python train.py --model="model that predicts height in the pile at each pixel" --color_jitter=0.2 --weight_standardization=true --blocks_per_level=2 --init="trunc_normal_002" --lr=0.0028 --orthogonalizer="newton_schulz_5" --adamw_lr_other_params=0.0023 --final_lr_fraction=0.05
Rows from block 3 of a small model that predicts height in the pile at each pixel, named by matrix and row number. Rows with one number belong to one channel. Each number is 128 + 32 x the weight over its row's rms, rounded and kept within 0 to 255. All counts start at 0. After the name is the row's rms in percent of the matrix's.
After each channel's rows are labels from the 100 images, of 14848, where the channel reaches its highest value: "responds to" is what is common among them. Only what is clearly more common there than usual is listed. The data: dead-leaves pictures: piles of overlapping shapes. In brackets: how many of the 100, against the usual share in percent.
# convs1: 3x3 conv (model.enc.1.1.convs.1.weight, 64x64x3x3, standardized in use, each kernel summed), inputs 0-63
# convs2: expand pointwise conv (model.enc.1.1.convs.2.weight, 128x64x1x1, standardized in use, transposed), outputs 0-127

convs1.44 085 [183 121  97  85 123 120 133 179 130 154  98 113 182 198 175 160  98  59 121 139 138 114  89  92 100 149  61 107 177 150 125 129 125 166  95  96 123  90 141 105  98 109 130 200 135 155 141  82 124  72 115 136 180 164 133 115 176 148 140 122 133 114 116 118]
convs2.44 091 [ 81 122 140 153 167 121 129 131 118 168 118 167 161 141 132 141 119  95 130  89 100 107 108 149  52 155 183 121 123 132 105  96 126 112 149 191 139 135 105 133 140  91 139 147 125 130 111 127 111 145 156 156 180  78 190 132  92 103 125  99 108 142  62 179 164 116  78 120 150  62  86  71 144 148 128  98 142 150 166 118  92 137 135 177 143 129 106 182 124 131 133 122 187 150 138 105 150 159 136 109 111 129 153 132 139 127  62 131 134 100  74 157 170 177 125 119 162 179 144 122 139 146 246 190  93  93 176  67]
responds to: large pieces (74 vs 33.4); flower (32 vs 5.2)

convs1.4 122 [121 151 125  77 122 146  41 148 122  85 143 180 155 123 117 124 132 108 167  73  80 153 105 117  95 131 167 124 180 126 129 114 125  98 133 112 148 182  92 115 129 124 108 194 142  90 103 141 221 143 150 128 125 132 162 110  67 107 155 105 190 109 152 119]
convs2.4 123 [129 152 158  77 140 133 146 126 113 140 138 131 142 111 159 108 111 136 140 105 121 111 143 133 142  92 110 127 132 146  83 112  87  58 153 154 146 127 124  46 166 166 104 100  91 166 138 142  94 103  92 108 156 136  75 107 162  63 111 152 128 152 103 138 142 145  26  61  93 157 149  55 136 103 143 121 102  97  91  94 134 125 128 159 165  93 128 133  62 147  98 143 127 142 114  66 108 145 163 147 128 131 142 104 135  60 154 114  73  41 125  99 171  70  52 125 155 125 131 123 134  87  95 107 145 183 147 131]
responds to: shaded (100 vs 50.2); small pieces (63 vs 33.2); palette: pastel (35 vs 14.6); flower (29 vs 5.2)

convs1.47 092 [117 133 154 162 166 115 145 151  97 113 122 134 168 119 131 115  83 115  79 136 145 167 127 108 123 170 115 143  96 114 113 196 169 120 122 102 179 121 148 114  77  97  62 159 182 120 119 141 124  98  32 153 184 155 135 120 103  84 187 164 113  75 125 138]
convs2.47 096 [128  73 107 132 146 132 139  91 157 102 121 106  63 127  98 130 130  92 140 151 135 117 132 142 107 181 123 117 114 104 127 115 170 153 141 147  98 141 149  90  67 116 206 121 162 139 141  69 136  96  90 167 133  97 144 125 125 127  31 155  95 151  51 138 145 115 124 142 132 114  92 118 125 196 103 128 133 133 160 124 165  89 105 104 104 146 132 117 156 118 176 120 187  96 133 146 107  95  56  72 102 131 152 159 128 166  54  97 142 140  90 111 158 121 208  76  95 168  99 150 181 153 123 111 131  50 116 108]
responds to: large pieces (80 vs 33.4)

convs1.56 098 [123  73 122 148 115 132 135 108  99 156 125 130  78 115 104 104 140 186  88 168 179 123 178 170  87 133 111 108 171 137 182  51 108 145 118 131  79 138 131 171  97 139 104 137 121 122  92 142 148 138  97  85 163 177  58 114 143 201 149 149 152 143  89 131]
convs2.56 092 [110 177 163 190 124 105 145 137 131 100 127 161 113 138  66 216 141 114 172 140 128 147 144 142 114 142 174 132 147 106 172 127 140 138 148  69 154 138 177 123 127 142  85 138  98 122 110 139 171 108  69 112 124 103  44 103  64 169 151 148 153 199  86 165 101 125  94 176  86 137  69 188 110 118 121  90 126  72  79  90  82 139  98 128 164  99  88 182 149 107 134 132 120  73 115  91 112 125 150 120 154 143 114 130 151 161  98 105 134  83 135  97 168 171 144  80 124 163  77 142 121 118 106  84 120 127 153 150]
responds to: shaded (90 vs 50.2); mixed sizes (82 vs 33.4)

convs1.17 086 [ 69 153 164 142 108 110 117  92 156 154 141 122 142 121  88 154 124 210 109 139 173 213 114 111 131 132 130  97 148 156 100  94 117  90  97 144 137 122 142 127 185  95  78 134 140 140 132  66 133 108 114 104 148 133 121  45 163  73 146 159 184 125 162 120]
convs2.17 112 [126 165 107  88 201 109 132 103  79 138 117 135 177 168  82 136 136 110  97  92 114 139 122 163 138 116 107 143 126  63  76 123 183  62 177 149 119  98  97 160 125 127 121 146 133 159 109 136  91  64 138 117 121  96 130 155 107 119 167 135 136 166 176 165 129  90 133  69 138 157 163 138 157 144 167 130 146 152 149 150 146 141 143  85  79 200 194  93 109 127  78 109 105 122 137 150  92 106 204  97 169 107  57 118 118  85 172 111  76  97 157  80 114  96  58 139  80 123 119 110  85 142 118 136 121 150 134 110]
responds to: shaded (91 vs 50.2)

convs1.54 084 [120 124 119 151 133 105 126 115  99 122 184  68 128 133  78 135 157 200  81 116 150 107 142 163  86 124  95 147 130 147 174  77 105  96 139 101 102 132 144 136 153 143  74 142 123  90 101 107 134 127  82 113 198 161 107 109 208 152 155 154  87 196 151 142]
convs2.54 090 [166 188 123 121  78 122 142  60 148 128 133 132 146 173  84 148 159 110 124  83 141  93 131 115 157 133 127 130 117 165 154 133 173  92  81 100 107 163 149 126  25 110 137 150 146 121 133 135  98 156 179 180 131 125 123 104 208 113 127 167 140 121 125  71  97 153 162 116 111 134 159 124 128  97 109 135  50 126 127 130  75 124 186 164 141  88 149 151  63 137 162 128 167 103 124 156 111  88 149 152 152 136 126 111  86 152 179 128 175 163 155 125 109 116  83 200 114 128 113 122 134 106  47 106 200 131 122 165]
responds to: large pieces (74 vs 33.4)

convs1.2 107 [150 209 167 160  95 115 131 156 101  93 159 125 149  75 108 110 157 173 105 103 124 122 149 187 159 164 143 110  88  69  84 154 165  93 119 124 125 117 148 126 114  84 134  99 133 130 197 150 111  93 114  99 101 185  79 128 177  97  82 103 126 125 166 151]
convs2.2 096 [ 74 134 128 175 129 119 160 143 105 176 175 112  67 108 112 167  96 129 101 161 145 200 109 101  99 133 130 118 135  92 167 150 170 151  72 138 175 143 103 116  97 196 163 111 128  79 126 147  94  73 135 128 133 160 144 224  84 148 136  71 118  62  77 133  91  96 124 154 184  95  98 209 138 143  76 155 168 106 156 102 134 134 108 162 108 129  81 162 138 114 194 104 116 146 121 152 176  92 100 120 120 150 128 149 136 152 118 120 140 172 103 104 145 125 182 146 100 112 103 144 152 129 153 163 129 151 100  95]
responds to: shaded (86 vs 50.2)

convs1.42 118 [196  66 115  62 117 191 130 133 155 121  69 186 122 146 104 136 108 117 124 116 149 120  35  73 123 118 162 127 109 159 124 117 144  97 102 148 150 176 119 111 138 154 140 174 120 101 113 140 154 114 149 129 146  62 105 171  84 126 145 129 170 129 166 152]
convs2.42 108 [ 84  89 159 181 176 133 127 117 156 148 131 145 157 145 141 159  71 147 173 129 103 112 126 101 128 167 139 130 120 209 152  60 148 165 186 163  98 190 140  95 135 102 165 141  82 115  99 128 154 123 193 127 121 205  95  92 132 168 129 132 126 186 102 142 100 194 116 153 154 127 143 121 136 156 179 106 120 156 125 108 146 133 106 134 156  94  86 148 146 152 145 116  97 144 149 143 147 118 129 117  90  90 163  71 176 177 136 135 106 127 145 152 112  52 147 111  39 101  74 130 153 137  83 127 153 182 160 104]
responds to: shaded (100 vs 50.2); small pieces (73 vs 33.2); flower (46 vs 5.2)

convs1.10 094 [100 101 153 159 138 154 120 121 130 145 121 152 172 129  82 125 126 147  72 165 135  48 168 125 174  81 117 134 131 147  57 181 121 135 118 148 131 121 105 133  90 120  89 144 105 139 185 160  63 151 164 206  92 124  74 135 153 162 121 111 119  76 134 147]
convs2.10 099 [168 106 146 143 108 163 151 149 109 130 115 170  72 168  79 122 101 139 170 156 132 116 148 140 138 157 150 129 132  86 161  60 123 176 136 106 192 153 169 159 157 147 125 104 104 125 122 157 100 142 144 127 153 123 106 137  98 120 102 122 121 119 125 150 136 153 144 154 107 163 130 105  98  92 142 127 105 113  92  91 114 111  48 120 117  85 125 224 176 208  98 175 107 150 121 150 150  65 130 147 111 152 173 117 134 113 108  98 112 169 180 130 119  82 220  38 128 145  60 158 152 128 166 132 122 118 186 126]
responds to: large pieces (95 vs 33.4); ring (34 vs 5)

convs1.27 082 [162 165  69  93 162 118 169  98 134 106 153  89 101 170 149  70 180 158 106  77  95  94 134 128 148 152 107 130 103 185 122 175  72 144  87  89  89 126 147 127 123 134 148 161  91  61 153 126 143 124 123 167 119 137 215 122 159  94 132 123 121 126 146 144]
convs2.27 100 [114  92 120 179 130  80 123 162 137 126 143 161 104 151 116 142 169  98 137 140 128 142 137  97  95  97 148 130 133 110 119 105 137 120 145 100 120 149 130 103 213 161 150 151  76 151  67 135 141 195 125 132 160 103 172 129 109  92 127 106 157 187 181 141 185 173 177 205 153 187 142 137 159 180 145 120 171 167 121 146 174 125 130 167  74  62 107 140 109 144  77  99 126 149 121 123 114 187 184  71 120 142 127 132 192 142  71 137 144 186 118 104 119 134 135 139 125 137 110  82 108 135 215 144  90 129 129 135]
responds to: large pieces (70 vs 33.4); flower (46 vs 5.2); gear (39 vs 4.9)

convs1.40 119 [119  65 133 137 160 108  90 109  91 103 140 145 107  98 138 124  70 123 172 124 187 184 118 117 143  95 232 126 133 109 127  56 143  93 193 132 152  90 147 127 126 174 123 179 142 117  66 133  84 137 113 115 155 128 123 138  96 143 153 111 134 156 140 155]
convs2.40 106 [158 152  39 206  97 111 136 145 124 115 129 132 163 160  88 117 117 144 138 164 110 119 127 143 139 176 169 126 125  85 104  93 132 217  96 134 135 161  90  73 157 149 179 127 157 148 110 129 111 122 122 133  96 117 125 150  45 175 167 149 136  76  75 142 148 130 168  98 135 129  92 129 139 152 174 186 131 169 154 130 104 111 104 126  70 172  94 140  95 124  99  75 165 106 112 182 147 126 130 118 125 149  85 144 164 215  83 106  85 132 123 114 110 111 224 118 153 125 157 129 119 137 119 111 104 157 133 110]
responds to: shaded (100 vs 50.2); large pieces (87 vs 33.4); pastel (38 vs 14.6)

convs1.21 102 [145 140 118  72  92 156 111 132 136 117 147 134  97 108 148 142 159 181 174 123  59 137  99 144 169 102  51 132 140  74 153  86 140  90 126 132 140 180  96 126 114 134 106 104 200 136  86 155 131 135 135 134 109 161 115 154 130 139 131 108 236 132  91 100]
convs2.21 100 [145  94 158 133 110 156  99 170 125  59 133 115 118  58 131 174 140 147 165 146  80 157 137 145 151 131 135 134 144  82 180  86  74 110  98 109 111 116 111 133 176 112  91 120 141 120 124 155 181 197 120 179 158 104 163  77 154 139 157 143 107  95 154 182 124 112 131 180 141 139 122 159 128 143 152 153 148 117 118  58 159 133 111 125 225 155 148 135 125 165 121 129  73 118 110  70 129 149  78 113 151 139 191 181 140 122  82 116 109 100 130 152  91  86 104 145 221  84 140  83 100 107 103 104 124 124 161 146]
responds to: shaded (95 vs 50.2); large pieces (71 vs 33.4); star (27 vs 4.9)

convs1.22 131 [130 115  99 131 147 120 132 102 154 160  89 115  99 138 145  47 176 116 121 128 135 103 157 119 175  59 134 100 160 150 112 115  99 140 111 193  78 140 132 146 162 169 118  79  52 153 143 212 120 175 145  98 119 136 137 134 128 174  89  89 149 145 148  98]
convs2.22 091 [ 95 141 154  97 131  89 137 126 135 160 135 142 130 102  94  97 123 116 124  74 198  98 126 168  94 105 148 127 126 124  88  90 169 118 117 131 108 145 180 123 106 144 203 135 151 122 100 161 103 156  83 212 147 124 106 150 118  70  74 140 112 112 152 133 109 116 102  85 138  82 107 141 118 130 110 105  85  78 128 155 101  93 105 125  87  94 198 131 117  80 100 126 146  70 135 106  93 145  74  76 161 138 118 152 114 151 154 159  82  96 129 186 160 137 117 156 106 153 134  79 227 148  41 108 153 110 164 115]
responds to: large pieces (77 vs 33.4)

convs1.61 099 [109 167  53 179  92  96 130 126 170 140 141 103 160 187 126 144 134 141 113  66 120 130 174 172 161  87 117 178 126 107 146 134 126 157 126 139 153 154 179 107 109  84 116 145 121 119 110 132 157 158  72 150 130 146  54 126 147  99  83 167 144 121  83  61]
convs2.61 104 [152 142 113 100 106 255  85 210  75 110 145 107 116 107 141 161 178  91 161 123 149  93 136 138  83 140 109 130 130  99 169  97 136 176 105 117 157 120  64 166 128 177  73 135 105  90  97 116 171 115  90 131 142 137 159 114 132  65 107 104 141 100 113 120 147 136 122  85 128 119 179 129 149 129 192 140 129 144 105 145 141 145  84  52 187 135 129  78 168 136 143 178  86 121 117  98 141 109  70 150  98 180 164 152 102 120 127 162 131 122 112 121 138 102 133 133 152 150 165 149 179 167 133 116 158 134 141 145]
responds to: large pieces (72 vs 33.4); ring (40 vs 5)